Weights of a small image embedding model: 18900 steps.
Rows from expert 5 of block 5, named by matrix and row number. Rows with one number belong to one neuron. Each number is 128 + 24 x the weight over its row's rms, rounded and kept within 0 to 255. All counts start at 0. After the name is the row's rms in percent of the matrix's.
# up: expert up (model.blocks.5.mlp.up, 8x512x256), inputs 128-255
# down: expert down (model.blocks.5.mlp.down, 8x256x512, transposed), outputs 128-255
up.4 068 [ 51 117 128 128 102 106 163  99 109 128 105 154 105 128 128 128 200 128 128 128 114 128 128 128 128 182 128 128  82 128 197 154 128 128 159  79 128 117 138 102 128 114 146  67 158 128  86 120 125 128 128 128 169 164 128  98  94 107 128 110 128 128 128 128 128 128 115 128 128 176 128 156 173 128 128 128  73 128 128 104 133 187 103 152 100 145 128 128 143 128  96  93 191 128 158 106 128 145 104 173 128 147 115 151 128 163  93 152 140 128 116 128 161 192  96 128 141 128 122 134 115 128 128 128 128 149 128  99]
up.5 067 [105 128 152 157  98 128 160 160 128 128 175  80 128 117 117 128 128 154 128 143 150 163 171 114 104 111 128 133 128 138 149  62 128 151 142 128 128 144 136  90 176 128 146 160 121 128 101 178 128  68 128 102 128 125 128  99 128 128 105 156 105  83 164 136 139 121 128 128  96 128 146 128 166 128 105 159  90 158 113 128 128 145  80 154 102 174 114 103 134 141 134 117  98 128 116 140  93 128 148 176 128 145 147 137 187 128 206 121 128 128 140 150 128 192 111 176 128 124 128 128 152 148 128 128 128 139  94 161]
up.6 051 [128 122 128 128  91 128 128 150 114 137 151 185 128 154 166 128 128 121 128 112 148 110 115 151 166 142 138 167  86 152  97 128 138 128 128 128 103 128 110  99 150 111  69 128 117 148 128 119 128 128 170 108 128 128 166 128 128 128 128 128 167 114 128 167 114 128 128  95 154 107 101 111 119 155 101 102 143 193 128 143 128 128 120 116 128 143 140 144 165 128 144 128 111 141 101  99 112 128 184 148 128 128 107 136  85 105 147 128  79  91 154 104 128 128 113 128 128 111 128 142 164 113  62 128 169 137 165 107]
up.7 015 [128 128 128 128 151 128 190 187 128 128  96 128 159 156 128  99 104 128 128 128 128 128  74 128 173 102 152 128 166 105 128 128  98 102 128 153 182  89 128 128 160 128 128 128 128  77  85 152 100 150  87 152 128 128 128  69 128 128 128 128 158 160 128 128 128 128 128 128 128 156  93  80 160 128  96  88 128 128 100 128 128 128  96 128 128 128 128 128 162 128 128 128 128 153 128 128 128  89 128 100 104  97 177 150 128 151 164  99 100 128 107 152 156 128 128 128 128 128 128 128 128 168 128 128  95 105 180 157]
up.8 020 [107 128 128 128 128 128 145 128 128 128 162 167 128 155 128 128 110 107 128  79 128 128 128 128 128 164 128 164 128 128 145 149 128 146 128 128 128 128 128 128 128 167 102 188 157 192 128 103 128 157 108 128  96 100 128  95  77 114  88 114 128 128 109 166 128 102 167 128 128 150  84 128  99  99  83 128 128 167 128  92 158 128  99 154 110 128 128  59 128 157 128 147 156 128 113 128 128 128 103 174 128 128 108 128 128  96 154 162 128 128 128 128 153 128 128 128 128 128 128  65  96 128 114 105 145 103  70  93]
up.9 028 [193 128 128 128 128 160 112 128 118 128  89 128 128 128 128 143 152 128 128 153 164 151 101 128  69 128 128 128 128 128 160  98 128 128  44 128 128 103  85  93 128 128 128 128 148 128 128 128 128 128 180 128 128 128 108 128 128 143 148 128 128 181 128 128 141 128 128 128 188 128 128 128  66  98 128 128 152 128 154 101 128 128 128 128 128  79 128 151 142  97 128  73 157 128 128 128 128 159 136  96 146 128 105 165 128 128 128 128  86 128 104 144 128 169 128 160 128  93 108 128 145 128 115 158 128  75 110 128]
up.10 166 [146 146 181 139 149 128 150 189 128 175 128 128 152 128 128 128 152 120 110 128 180 128 161 128  96  83 122  98 119 103 113  86  84 137 128 128  87 144 128 106 128 128 141 128 157  85 111 161 128 140 128 128 128 128 128 197 167 138 131 128 128 111 115 128 128 128 107 128 147 116 128  61 128 128 138 115 128 136 128 106 149 128 138  85 128 130 149 103 136 128 126 128  92 112 105 137  62 108 182 162 128 124 108 128 121 100 157 158 171 116 143 128 128  98  65 114 151 149 135 128 128  87 145 131 128 128 113 163]
up.11 032 [128 128 115  95 128 178  99 160  87 128 141 128 139 114 118 114 115 113 140  95 128 114 150 128 166 128 117 104 174 128 175 165 110 128 148  91 156 128 128 155 107 128 141 128 102 143 184 167 128 141 128 140 144 128  96 100 128 142 106 143 113  96  90 157 128 128 128 116 147 108  78 113 106 128 128 117 128 128 128 128 139 152 141 154  86 143 148 128 128 109 128  66  86 113 128 128 168 108 128 142 106 104 142 114 128 139 105 128 115 128 128 141 128 112 118  98 108 114 167 111 172 116 128 146 128 144  79 128]
up.12 046 [128  97 128 123 102 128 128 143 128 144 155 128 184 113 158 103 128 150 153 113 128 206 185 154 136 100 145 137 141 128 128 114 174 128 149 128 161  75 128 163  97 128 128 141 128 151  69 153 128 109 128 102 143 128 128 140 120 143 128 100 128 128 152 128 106 113 158  75 128 173 128 164 144 128 128 153 128 102 158 104  81 128 118 128 128 115  82 128 150 128 158 128 100 128 139 128 121 128 141 128 128 136 175 160 128 156 128 147 162 163 128  82 138 156  78 128 128 145 128 128 143 128 128 128 128 128  96 156]
up.13 019 [128 128  88  76 171 107 104 158  95 128 101 110 159 128 107  89 128 144 128 128 104 165 128 128 128 128 128 128 128 128 128 128 160 151 128 128 128  98 128 171  96 128 168 128 128  56 157 114 128 128  94 128  99 128 110 128 128  78 128 162 128 128 128  94 128 128 160 128 128 128 128 128 128 128 110 128 128 128 110 101  93 150  82 128 172 128 128 128 128  98 181 173 128 161 148  99 128 174  97  84 128 128 106 106 151 128 128 164 128 150 163 167  93 146 101 128 128 184 128 128 128 128 128 128 128 128 128  99]
up.14 191 [128 122 128 123 128 128 106 147 128 167 182 102 128 126 122 113 128 134 117 128 146 128 125 157 102 128 158 153 143 128 128 155 128 135 180 160 105  91  96 108  82 155  91 128 129 128 165 104 156 181 130  94 124 128  97 160  79 128  99 128 153 128 128 128 128 137 100 155 110 145 120 128 155 128 111  65 128 169 128 138 128 128 124  73 116 128 113 102 128 128 121  90 145  99 150 149 128  87 135  68 192 128 123 128 118  92 128 145 130 145 135 143 155  87 111 146  99 128 109 128 128 128 168 158  96 118 105 127]
up.15 167 [143 128  70 120 128 128 135 131 128 128 128  96 128 120 130 106  94 128 181 128 177 117 128 128 121 208 132 102 159 128 178 128 128 128 128 124 165  87 140 103 128 163 128 127 128 111 113 128 129 128 128 128 128 128  85 128 154 128 169 175 111 128 116 135 167 117 132 146 149 161 128 141 120 128 127 158 128 128  92 128 128 161 128 128 148  86 128  93 128 132 148 143 137 128  82 165 143 128 154 144 151 138 158 128 108 135 122 191 117 113 152  91 199 115 128  94 128 165  81 139 128 128 151 128 128 128 152 134]
up.16 153 [110 100 135 116 128 128 128 124 113 128 128 128 132 115  95 128 111 104 105  99 145 128 102 102 152 110 152 152  90 128  96  92 110 120 139 128 145 128 102 128 128 127 139 128 128  80 128 210 169 150 135 156 165 128 128 128 122 164  75 155 128 128 128  93 197 181 158 128 135 128 164 148 157 128 116  98 128 186 128 128 101 128 162  91  52 164 119  90 128 128 158 128 128 128 165 128 114 116 128 128 189 118 128 128 104 148 163 128 128 128 111 144 128 130 136 165 128 141 132 128 128 110 128 138 193  99 124 128]
up.17 020 [128 128 152 112 128 128 104 171  86 112 173 128 128 104 108 109 158 128 128  92 156 148 169 147 128 128 128 165 145 152 128 100 128 103  94 100 153  91 154 128 128 148 128 128 128  78 128 128 128 146 100 128 160 128 128 128 101 101 176 128 184 167 128 100 128 154 110  73 128 154 128 156 128 128 128 128 157 163 128  93 151 128 128  89 128 128 189 150 128 128 166 128 128 128  80 102 128 128  92 105 128 147 128  89 171 128 101 107 128  92 128 128 128 128  81 148 128 128 146 100 110 128 104  92 128 128  99 110]
up.18 074 [150 145 116  75 136 128 154 148 136 128 128 128 128  89 162 103 128  98 157 128 109 152  68  99 158 107 109 111 128 120 128 128 128 128 128 128 153 128 128 141 142  94 161 181 128  88 128 128 128 108 118 152 173 108 128 163  98 128 144 106 161 128 128 101 128 104 128 115 128 150 107 128 175 150 150 163 148 100 145  83 128 148 124 128 160 145 146 128 128 128 105  90 162 128  92 128 138  94  87 128 128 135  86 128 142 103 128  68 116  85 155  95 149 165 116  84 144 118 137 128 128 128 110 144  95 128 128 112]
up.19 105 [128 128 137  94 120 117 149  75 101 128 143 103 143  94  95  86 183 155  69 128 128 128 191 134 128 163 128 128 125 128 147 107 109 109 101  98  83 143 147 131  89  98 125 133 128 128 148 128 128 156 113 128 148 125 134 162  90 128 117  97 166 160 141 128  99 106  59 128  90 128 145 128 116 128 147 116 128  82 128 128 168 118 128 113 158 128 128 160  95 128 172 113 105 128  97 131  94 128 128  98 128  96 138 168 141 128 152 138 144 198 128 137 151  64 128 154 128 128 128 105 161  89 138 112 168 156  87 128]
up.20 033 [ 94 128 128 128 128 128  97 128  85 128  99 128  73 128  70 128 128 160 128  77 168 143 159 102 114 128 165 194 162 163 128 128 128 128 154 128  88  99 128 110 128 195  73 103 114 111 128 128 173  97 105 159 128 140 128 108  76 128 128 128 128 161 128 128  99 128 128 153  87 145 128 148 128 105 158 128 128 153 146 119 128 104 158 128 135 128 128  92 148 159  98 128 163 172 105 118 102 128 160 128  99 128 139 128 157 128 143 141 102 128  94 108 152 141  82 128 128 153  73 128 100  84 138 156 128 128 115 135]
up.21 230 [157 128 123 130 128 114 128 162 168 128 128 118 128 124 185 147 150 128 130 153 102 128 126 149 165 175 103 110 128  67 128 173 105 110 128 117 128 128  69 120 132 166 162 128 118 128 128 111 156 119 140 107 166 121 165 174 128 128 120 128 128 100 116 129 162 189 160 129 132 131 116 121 134 128 150 100 128 133 115 140 156 117 135 117 145 122 111 144 115 128 128 102 128 113 195 128 150 111 128 143  96 102 128  77  96 109  56  97 105 163 135 103 128 121 128 128 109 132 123 128  92 137 128 128 128 128 135  82]
up.22 199 [135 137 103  86 124 128 157 137 163 105  79 168 128 151 128 102 113 130 128 186 115 128 128 128 175 205 128 128 128  80 128 123 128  77 111 145 128 128 128  90 119 128 128 117 154 144 118 154  99 128 128 131 142 128 128 128 128 157 101 184 128 160 128 128 137 160 204 128 128 103 135 131 169 103  68 128 128 160 114 119  84 160 128 144 137 122 128 128  97 129  97 143 128 155 142 128 125 152 126 122 167 123 134 128 107 167 165 132  87 128 128 128 119 143  98 128 125 167 145 128 146 112 128 122 150 148 128  83]
up.23 015 [ 91 128 128  87 128 128 182  96 128 151 106 128 128 150 128 128 128 128 128 107 151 128 173 128 169 128 128  93 128 128  93 154  96 165 153 128 161 128 128 173 128  93 128 128 158 128 128 128 196  79 128 168 128 128 128 128 128 195 128  89 128 128 128 154 107 128 128 128  95 128 128 128 128  97 163  85 128 103  95 128 128 128 128 153 128 128 128 128 128 128 128  90 104 128 158 156 152 148 165 128 128 128 128  97 106 170 173 107 128 152 177  77 128 128 128 155  89 128 106 161 128  96 128 100 128 128 206 128]
up.24 013 [128 153 128 128 128 162 128 128  68 128 128  99 128 128 128 159 128 128 128  93 104 128  94 128  99 128 128  99 162 128 128 128 128 128 153 128 160 128 128 128 128 128 128 158 128  83 128 128 128 128 128 128 128 101 128 128 128 128 128 128 128 128 128  94 128 128 156  91 128 128  96 167 128  39 160 128 171 178  98 128 128 150 128 128 128 128 128 128  98 128 101 100 128 128 128 128 128 128 128 128 102 128 104 128 128 128 179 128 128 100 105 128 128 128 197 128 128 128 100 159 128  98  76 157 128 128 128 128]
up.25 013 [128 128  87 128 128 152 128 128 128  86 128 128 128 128  94 128 165 156  98 154 128 128  77 161 177 161 160 128 128 104 128 128 128 128 128 128 128 128 163  93 188 128  83  96 128  99 128 158  96 128 128 128  96 180 128  97 128 128 128 128 105  88 128 128  90 128 128 181 128 103 128  73 128 128 128  86 155 128 128 128 128 128 128 128  81 128 128 128 128 128 128 104 128 160  99 152 128 128 128 157 128 170 128 184 128 128 128 128 128 128 128 155  89  96 128 158 170 128 153 128 128  87 128 186  93 178 128  74]
up.26 131 [149 122 159 164  75 113  59 108 128 111  99 122  94 105 128 146 128 128  97 121 128 128  95 150 128 128 109 113 128 134 133 134 153 141 128 116 128 138 144 162 153 176  80 120 145 139 151 117 151 149 128 126 128 162 128 112 105 159 128 146 136 139 128 135 179 128 128  58 174  86 159 128 150 124  99 140 128 129 128 107 128  97 123 128  92  99 141 128 128  75 128  93 162 124 128 123  94 115 120 128 128 128 161 110  97 113 128  82 128 128 128 106 128  84 168 148 164 128 194 120 175 145 160 128  95 128 124 128]
up.27 010 [ 67 128 128 128 128 160 128 128 128 128 128  79 186 128 128 128 128  84 128  87 180 128  76  80 128 128 128 128 128 128 128 162 164 128 128  62 128 128 128  92 128 128 128 128 128  96 128 128 128 166 128  93 128  97 128 203 128 128 128  88 128 128 128 128  88 128 128 128 177 128 128  97 128  94 128 128 128 128 128 128 128 128 128 128 165 128 128 128 128 158 128 128 128 128 168 128 166 128 128 172  85 128  95 128 128 128 128 177 128 162 128  91 195  95 189 128 128 128 128 128 160 128 128 128 172 128 166 128]
up.28 036 [128 128 139 128 104 128 111 141 128 118 128 128 102 104 128 128 106 164 150 128  76  95 112  81 154 107 185 105 158 169  64 105 128 139 139 134 128 170 111  77 110 114 148 128 157 146 154  73 128 107 143 128 128 145 121 128 128 150 128 110 128 167 155 128 149 128 128 154  53 143 128 118 158 128  89 139 137 128 128 128 157 128 128 128 112 128 128 113  90 112 178 128 161 147 128 128 131 128 118 122 152 159 149 147 115 128 114 113 113 128 114 139  98 128 110 128 153 148 128 128 169 128 140 147 128 128 106  91]
up.29 021 [179  96 128 128 102 155 165 128 101 112 128 110 157 163  87 128 128 108 128 144 128 128 128 128 151 128 110 100 108 155 128 151 128  84 172 152 145 128 144 108 128  94 128 128 128 100 128 109  94 153 181 144 143 183 103 128 128 128 128 167 128 107 128 128 105 113 128 128 128  88 128 163 151 164 128 128 100 128  85 160 128 128 151  81 128 128  66 128  92 151 128 128 128 167 128 166 128 101 152 186 147 128 113 157 145 128 156 108 128 156 155 128 147 128 164 128 128 102 143 147 128 128 128 169 128 194 148 128]
up.30 023 [128 159 128 100 128 128 155 128  75 128 128 128 174 169 151 128  76 128 101 128 101 150 128 143 128 104 128  87 128 128 116 173 144 156 128 161 144 128 144 128 156 189 128 128  98 114 128 128  86 143 128  98  86 108 146 128 147 148  94 128 146 151 176 111 128 128 128 128 128 128  97 101 128 107  78 128 107 159 157 168 128  97 128  72 109 162 109 128 175 143 172 113 128 110 128 128 128 128 128 105 128 181  96 128 143  87 128 159 128 128 145 105 165 170 146 128 128 128  91  90 151 149 128 106  82 180 128 146]
down.4 066 [149 137 128 128 128 128 112 128 128  90 128 128 157 179 153 128 121 139  77 128 144 128 104  90 138  74 155 163 179 159 112 154  94 168 128 128 108  96 128  94 128 167 115 128 153 128 128 107 128 112 193 128 133 154 145  82 164 152 128 128 132 128 128 108 128 106 167 128 110 128 142 154  79  95 128 126 128  66 111 128 147 128 179  89 179 147 140 128 128 146 168 163  88 110 116 128 188 157 189 128 128 134 118  98 128 150 159 106 106 103 188 128  94 112 148 128  94  96 104 128 144 105 147 143 168 128 137 128]
down.5 067 [128  57 165 154 136 143 143 128 128  97 119 168  87 128 162 128 128 128 128 128 148 163 128 148  67 128 152 115 106 128 128 142 141 128 128  99 152 117 144 116 128 128 109  84  78 128 151 128 155  93 148 128 128 110 128 128 177 157 128 101 128  91 128 128 117 195 128 128 140 159 128 144 128 151 162 109 128 128 128 162 100  86 163 137 128 114 163 154  97 128 110 114 128  89 128 128 102 114 109 153 107 120 140 113 117 108 128 159 128 148  92 128 128 128 154 128 159 184 128 128 128  60 112 109 128  56 109  69]
down.6 050 [182  95 111 113 147 128 119 128 128 142  83  80 128 128 149 184 128 128 128 128  92 116 147 144  75 143  87 154  99  91 128 192 113 163 128 160 128  77 128 128 128 128 157 114 153 143 128 128  89 154 149 151  94 146 187 128 145 115 139 128  75 144 128  84 128 128 128 128  98 128 150 186 160 128 128 128 146 128 145 128 128 111 112 128 163  91  94 120 118 163 150 113 143 167  76 156 128 155  69 111 128 128 111 115 116 118 117 128 152 159 147 141  94 108 128 122 113  96 157 160 102 106 110  72 128 128 128 144]
down.7 012 [ 94 128 128  91 183 160 128 104 165 128 128 170 156 128 170 166 128 128 128 160 128  97 128 128 128 128  87 128  92 128 128 128 128 128 128  96  91 197 157  90 128 128 128 128 128  96  99 128 128 128 128 128 171 128 128 157 128 158 156 128 157 159 128 128 128 128 163 128  98 128 128 128  91 128 128 128 100 128 128 128 128 154 128 128 128 128 154 128 128  93 128 128 128 128  86 128 128 128 152 128 128 128 128 128 128 128 128 128 128 162  88 157 128 128 128 153  74 128 128  59 165 156 128 196 128  92 128 128]
down.8 018 [128 128 170 128  97  65  93 161 103 115 195 128  95 128 128 128 128 128 128 150 156 128 150 152 175 160 128 128 163 104 105 128 128 128 128 128 128 128 162 195 128  72 128 128  87 128 128 103 128  90 128 128  93 152 153 128 128 128 128 128 104 128 146 128 128 167 164 128 166 107 128  63  98 128 128 128 128 128 150 128 128 128 128 128 128 110 109 155 128  67 162 159 128 174 128 128 128  75 151 128 128 107 128 168 128 128 128  73 154 128 128 168 162 128 166 128 128 113 128 128  96 128 128 128  87 128 128 128]
down.9 032 [113 128 116 128 128 128 180  71 128 128 139 164 154 106 128  72 128 111 107 128 107 128 178 128 163 128 128 128 128 128 102  88 128 104 128 128 128 128 128 128  71 103 102 128 106 141 128 128 112 128  80  94 128 128 128 157  91 128 128 157 172 128 128 157 128 128 128 168 128 128 114 161 128 202 111 128  97 128 128  92 128 128 128 128 106 128 128 128 102 157 128 128 128 159 128 128 128 116 128 128 155 128 128 149 128 139  95  73 128 128 128 128 138 128 128 147  97 162 106 128 128 128 128 128 161 106 161 111]
down.10 173 [ 88 115 142 115 172 128 128 163 102 121 157 162 107 124 120 133  74 128 152 132 128 165 139 128 132 138 128 123 166 126 194 136 103  87 122 116 128 109 120  79 128 161 153 128  73 113 128  98 128 121 142 139 102 158 128 132 128 128 148 154 128 164 156 168 128 128 128  86  87 121 159 128 128 128 184 128 139 148 173 191 139 162 128 135 152 110 128 128 128  95 128 111 145 128 141 166 120 138 127 128 140 128 149 127  93 128 151 200 132 153 119 128 147 116 128 128 128 128 128 158 128 148 151 100 128 114  91  97]
down.11 028 [147 169 104 128 140 105 141 145 147 161 153 128 168 102 100 100 145 128 128 152 128 144 128 100 128 128 156  89 128  95 153  77 153 152 106 171 115 115 128 112 128  91 167 175 128 128 115 128 105 128 128  87 191 157 128 152 128 128 128 161 121 128 128  89 128 104 128 163 144 128 128 145 147 128 111 128 128 140 160 103 128 110 143  77 128  88 159 168 128 128 128 170 128 145 113 139  87 148 110 105 128 161 151  67  94 149 128 128 110 128 128 128 110 110 167 163 195 141 128 158 128 166 106 128 128 128 128 128]
down.12 047 [122 128 128 102 128 161  85 101 128 157 128 139  49 145 128 142  99 128 105 105 111 162  79 128 128 170 128 171 168 142  95 128 102 161 128 105 128 150 142 159 128 128 128 128 128 154 115 128 128 128 156 128 128  90 128 122 161 139  83 161 128 128 138 105 173 128  90 128 128 128 128 128 128 125 115 163 115 128 128 183 179 146 174 120 146 128 145 165  64 128 128 103 128 128 143 117 107 128 128 128 161 165 174  83 133 128 176  71 160  92 128 128 161 161 141 128 114 104 128 161  86 118 172 158 104 150 128 128]
down.13 020 [128 161 160 169 148 168 128  79 128 128  80 128  71 128 128 110 146 128 107 155 144 163 128 128 150 128 153 111 148 128 102 145  81 112  98  93 128 128 128 128  99 193 128 151 128 128 112 128 128 150 128 128 110 128 128 128 128 155 155 128 114 128 128 148 144 105  93 128 160 128 128 128 128 128 153 128 128 169 139 151 177 100 128 128 128 128 107 153  96 128 170 128 196 112  86 128  93 128 128 128 128  96 128 128 101  94 128 158 128  55 154 128 147 128 115 128 169 165 128 128 128 128 150 128 105 128  71 149]
down.14 184 [124  72 128 105 128 124 125 128 122 101  54 118 184 107 133 129 147 156 181 194 128 128 145 151 128 140 172 128 121 114 107 128 150  99 193 106 128 147 164 126 142  80  95 160 128 128 148 127  75 128 128 149 128 141 136 168 146 128 128 128 106 106 149 128 133  97 122  76 115 173 128 128 113  86  98 155 128  84 134 128 152 128 135 121 128 115 140 128  94 128  83  95 128 128 131  93 128 128 128 158 100 123  77 124  81 121 128 103 128  84 128 150 128 112 162  60 154 128 128 136 162 128 121 114 113 102 126 125]
down.15 184 [150 154 128 112 113 167 151 128 167 118  70 127 169 150 126 132 106 119 128 166 108 147 130 128 144 128 146 140 108 170 109  99 127 128  88 136 146 128 128 119 128 128 114 139 138 128 156 128  83 158 112 173  97 131 128 164 128 158 151 128 154  93 128 128 128 153 127  93 128 107 128  94  68 128 101 128 172 128 152 102 110 141 108 142 107  69  98 143  97 128 175  92 154 128 144 128  78 145 121 140 106 128 128 120 137 181 145  82 136 128 128 182 135 128 127 157 128 119 140 125 137  90  82 131 106  94 128 160]
down.16 144 [128 113 128 115 100 115 131 128 182 119 111 128 117 128 128 152 113 100 148 154 154 128 128 143 161 111 150 150 128 167 132 117 128 130  96 128 102 151 128 128 128 128  87 135  92 153 128  94  97 128 128  73  91 128 160 186  89 166 100  91 138 141 128 149  82 128 128 171 168 147 145 128 128 128 106 128 128 131 111 185 150 153 128 187 128 130 129 128 128 128 128 128 148 128 128 120 148 172 111 154 120 147 129 126 128 103 106  52 141 110 140 128 160 120 128  83 106 129  95 128 158 128 128 128 128 128 128 128]
down.17 019 [108  98  95 195 173 128 128 128 128 113 128 128 109 106 107 177 165 170 144 128 175 143 106 128 159 128 128  82 152  88 106 128 160  91 128 128  74 128 128 128 108 186 128 128 128 145  97  86 114 128  86 168 128 128  87 112 128 103 128 101 146  99 128 128 111 172 128 175 102  58 158 111 177 128 128  92 149 128 128 128 128 146 165 128 102 128 101 128 107 128 128 128 166 128 163 187  98 128 128 128 128 155 128 128  80 128 149 112 112 128 128  57 128 128 100 128 128 128  87 100 128 151 128 159 128 128 153 128]
down.18 091 [155 128 150 113 140 128  79 128 142 120 148 144 123 166 119 150 117 135 128 173 153 109  63 128 106 128  92 167 140 148 128 106 120 128  97 153 112 119  97 128 162 168  84 157 109 128 134 116 128  98 138  88 101 113  85 117  84 142 105 155 136  90 128 135 111 128 136  88 116 142 148 128 128 102  95  73  85 168  89 190 128 103 110 122 111 128 136 173 124 169  92 105  90 144 115 164 107 134 114 152 108 153 112 128 116 128 122 102  84 153 173 113 128 106 138 178  94 160 145 128 128 128  93 184 174 128 114 150]
down.19 107 [128  82 155 121 113  95 100 159 140 120 157 151 100 101 156 128 128 120  80  45 128 100 138 123 101 128 180 128 132 150 102 202 161 140 128 128 109 128 128 141 105 161 112 148  66 114 111  92 128 111 128 128 128  97 128  70 169 114 146 153 128 128 131 128 158 175 108 128 174 104 128 127 128 102 128  87 136 128 139  95 128  86 143  98 152  95 142  82 141 117 128 128 156 128 140 159 160 128 128 145 128  83 128  83  83 146 128  92 149 145  80 167 128 157 134 128 128 102 132 139 100 128 159 128 128 152 128 158]
down.20 034 [128 128 128 119 128 128 142 165 128 114 113 110 162 144 184 128 102 128 102 182 112 173 128 128 128 128 173 128  86  95 102 128 128 140 128 150 185  89 128 135 151 128 157 128 128 170 128 128 128 114 154  76 128 128 128 128 128 128 172 128 107  97 106 128 177 128 128 117 168 128 128 128 157 128 103 128 128  74 128 128 105 136 128 109 143  88 115  73 128 157 128 142 128 128 128 128 128 150 128 128 128 152 168 128 139 128 189  80  91 128 128 128 128 128 142 128 128  93 128 128 184 128 107 128 152 139 145 128]
down.21 221 [184 146 128 135 128 128 101 128 162 128 149 109 136 136 128  91 145 127 155 127 133 102 168 128 111 128 127 167 128 128 124 128 123 128 145 164 150 128 126 114 107 124 143 143 166  75 149 106 117 128 119 153 148 149 143 148  95 129 146 128 128 128 101 128 128  93 147  99 113  48 151 186 158 109 128 131 114 128 145 128  94 128 173 139 142 132 128 143 196 128 114 172 106 107 127 128 169  86 128 124 112 156 103 128 117 114 162 128 145 137 119 128 173 124 107 161  95 155 107 170 142 139 128 128 116 120  95 146]
down.22 204 [ 93 128 126 141 191 128 208 124 111 111 196 118 128 144 149  82 128 102 132 128 121 186 128 155  91 158  75 123  93 127 127  95 133 140 129 128 128 161  92 128 128 179 148 128 110 189 149 204 116 185 128 128 119 106  93 128 128  88 105 128 130 138 133 128 128 152 111  94 107  70 141 128 128 132 151 128 128 128 130 177 128 128 138 127 154 100 150 128 116 128 128 128 128 127 133 157 145 121 100 140 171 135 128 120 132 104 115 155  90 139 118 146 157 105 128 128  85 102 128 107 128 113 128  71 108 128 128 128]
down.23 014 [171 128 128 128  79 128  98 128 128 128 163  87 166  71 156  79 128 128 166  70 128 128 128 128 128 128 104 150 128 128  91 128 128 128 128 108 128 128 128  78 104 174 128 128 155 128 128 128 128 128  83 103 128 128  84  99 128 128 128 128 160 128 128 167 128 150  95 156 128 128 128  86 148 161 152 128 172 128 128 128  92 128  82 128 149 128 128  84 150 159 103 156 128  99 128 103  92 128 128 128 128 128 128 128 149 128 128 128 150 165 128 128 148  69 180 128 128 167  76 155 149  98 128 128 128  84 128 173]
down.24 011 [196  93  61 128 128 128 178 128 128 128 128 128 128 128 128 128 128 170 174 128 128 128 168 128 128 128 128 128 128 128 128 128 128 128 101 128  95 191 128 128 128 128 128 128  90 128  94 128 128 128 198 128 128 128 128  85 128 128  96 128 128 128  85 128 128 157 153 172 128 128 128 128 128 181 128 128  91 128 128 128 128  79 128 128 163 128 128  73 128 128 156 128 128 158  86 128  84 128  77 128 185 128 128 128 128 160 128 128 128 128 128 128  66 167  73 128 128 128 197 128 128 128 128 128 171 128 128 128]
down.25 012 [128 178 128  70  93 155 128 163 128 128 128 128 186 128 154 128  95 128 128 128 128 128 128 128 128  64 128 153 157 102 128 128 128 128 128 128 128 128 128 128  92 128 128 128 128 128  95  93 185 128 128 128 128 128 161 128 128 170 128 100 163 102 128 128 168 128 128 159 128 155 128  69  80 128 128 157 128 102 128 128 178 128 128  97 128  95 128 128 128 128 128 128 128  67 128 128 128 128 128 128 161 128 128 128 162 128 128 128 160 128 128 128 154 101 128 128  87 128  77  83 128 128 128  93 173 128 128 128]
down.26 127 [127  59  85 128 113 175 149 128 113 128 152  86 128 111 161 143 188 128 169 128 128 149 168 125 128 106 128 145 160  96 128 113 128 128  82 120 128 137 114 161 115  92 128 110 128 128 153 128 128 105 107 102 128 128 166 145 128  89 116 107 113 128 128 113 147 128 130 171 128 183 128 128 162 114 128 184 178 164 128 170 128 116  92 128 128 144  92 153 128 128 153 161 102 128 115 128 128 128 173 128 148 128  92 128 109 115 128 148 106 128  64 128 128 149 128 149 128 128 128 128 128 128 128  81 160 115 141 156]
down.27 008 [164 128 185 128 128 128  87 128 162 128 128 128 170 128 128 128 128 128  74 128 128  69 128 128 128 128 128 128 128 128 128 128  65 128 128 180 128 128 128  73 128 128 128  81 128 128 128 128 128  77  89 128 128 128 128 128 128  69 128 128 128 128 128 128 128  74 128 128 128  89 128 128 128 128 190 128 128 128 128 128 128  90 128 169 128 128 128  87 128 128 128 128 128 162  77 128  88 128 128  66 128 128 128 128  73 128  94 128  84 128 128 204 128 128 128 128 128  65 128 128 128 128 128 128 205 209 128 128]
down.28 033 [ 90 170 156 128 128  72  93 128 150 151  96 164 154 153 139 141 102  90 171 128 115 128 149 164 167 160 110 145  86 128 180 128  88 128 128  88 169  84 166 128 160 114  89 128 116 128 128 142 128  94 128 103 142 119 128 128 156 128 113  84 128 128 128 128  95 160 128 128 158 109 161 153 128 112 128 108 120 145 111 128 101 159 147 140 128 140 128 147 128 167 101 128 128 100 101 102 139 165 103  93 128 162 151 110  94 128 166 128 113 128  86 128 128 128 128 128 128 155 128 128 128 128 128 128 128  86 128 156]
down.29 020 [145 179 128  91  99 163 111 147 128 128 128 128  87 149 152 110  78 148 100  97  79 128 150  98 114 128 128 128 128 173 111 158 145 169 128 114 128 128 151 128 128 128 128 113  86 128  83 128 128 148 128 144 165  99 104  99 128 128 158 108 128  97 128 143 128 166 175 128 170  93 128 100  92 128 142 182 144  66 128 147 128 163 107 142 128  79 154 156 167 107 128 147 150  83  97 128 106 144 128  88 128 128 128 128 128 128 128 147 128 128 128 113 155 128 128 128 128 128 128 128 108 147  83 128 149  81 159 128]
down.30 021 [ 89 128 163 171 128 114 110 111 128 154 128 128 142 128 112 128 128  82  83 128 154  93 162 145 103 128 128 128 128 128 128 173 128 151  84 128 128  97 128 142 128 111 128 128 128 154  94  86 128 128 128 128 128 128  73 128 128 165  96  93 171 128  97 128 113 128 128 128  89 128  99 146 165 128 128  62  76 109 165 109 128 160 128 113 128 173 100 128 104 149 112 114 153 150 100 149 109 128 107 181 143 104 152 128 113 149 141 151 128  90 108 181 128 155 128 156 169 128 174  95 128 128 128 104 108 105 128 101]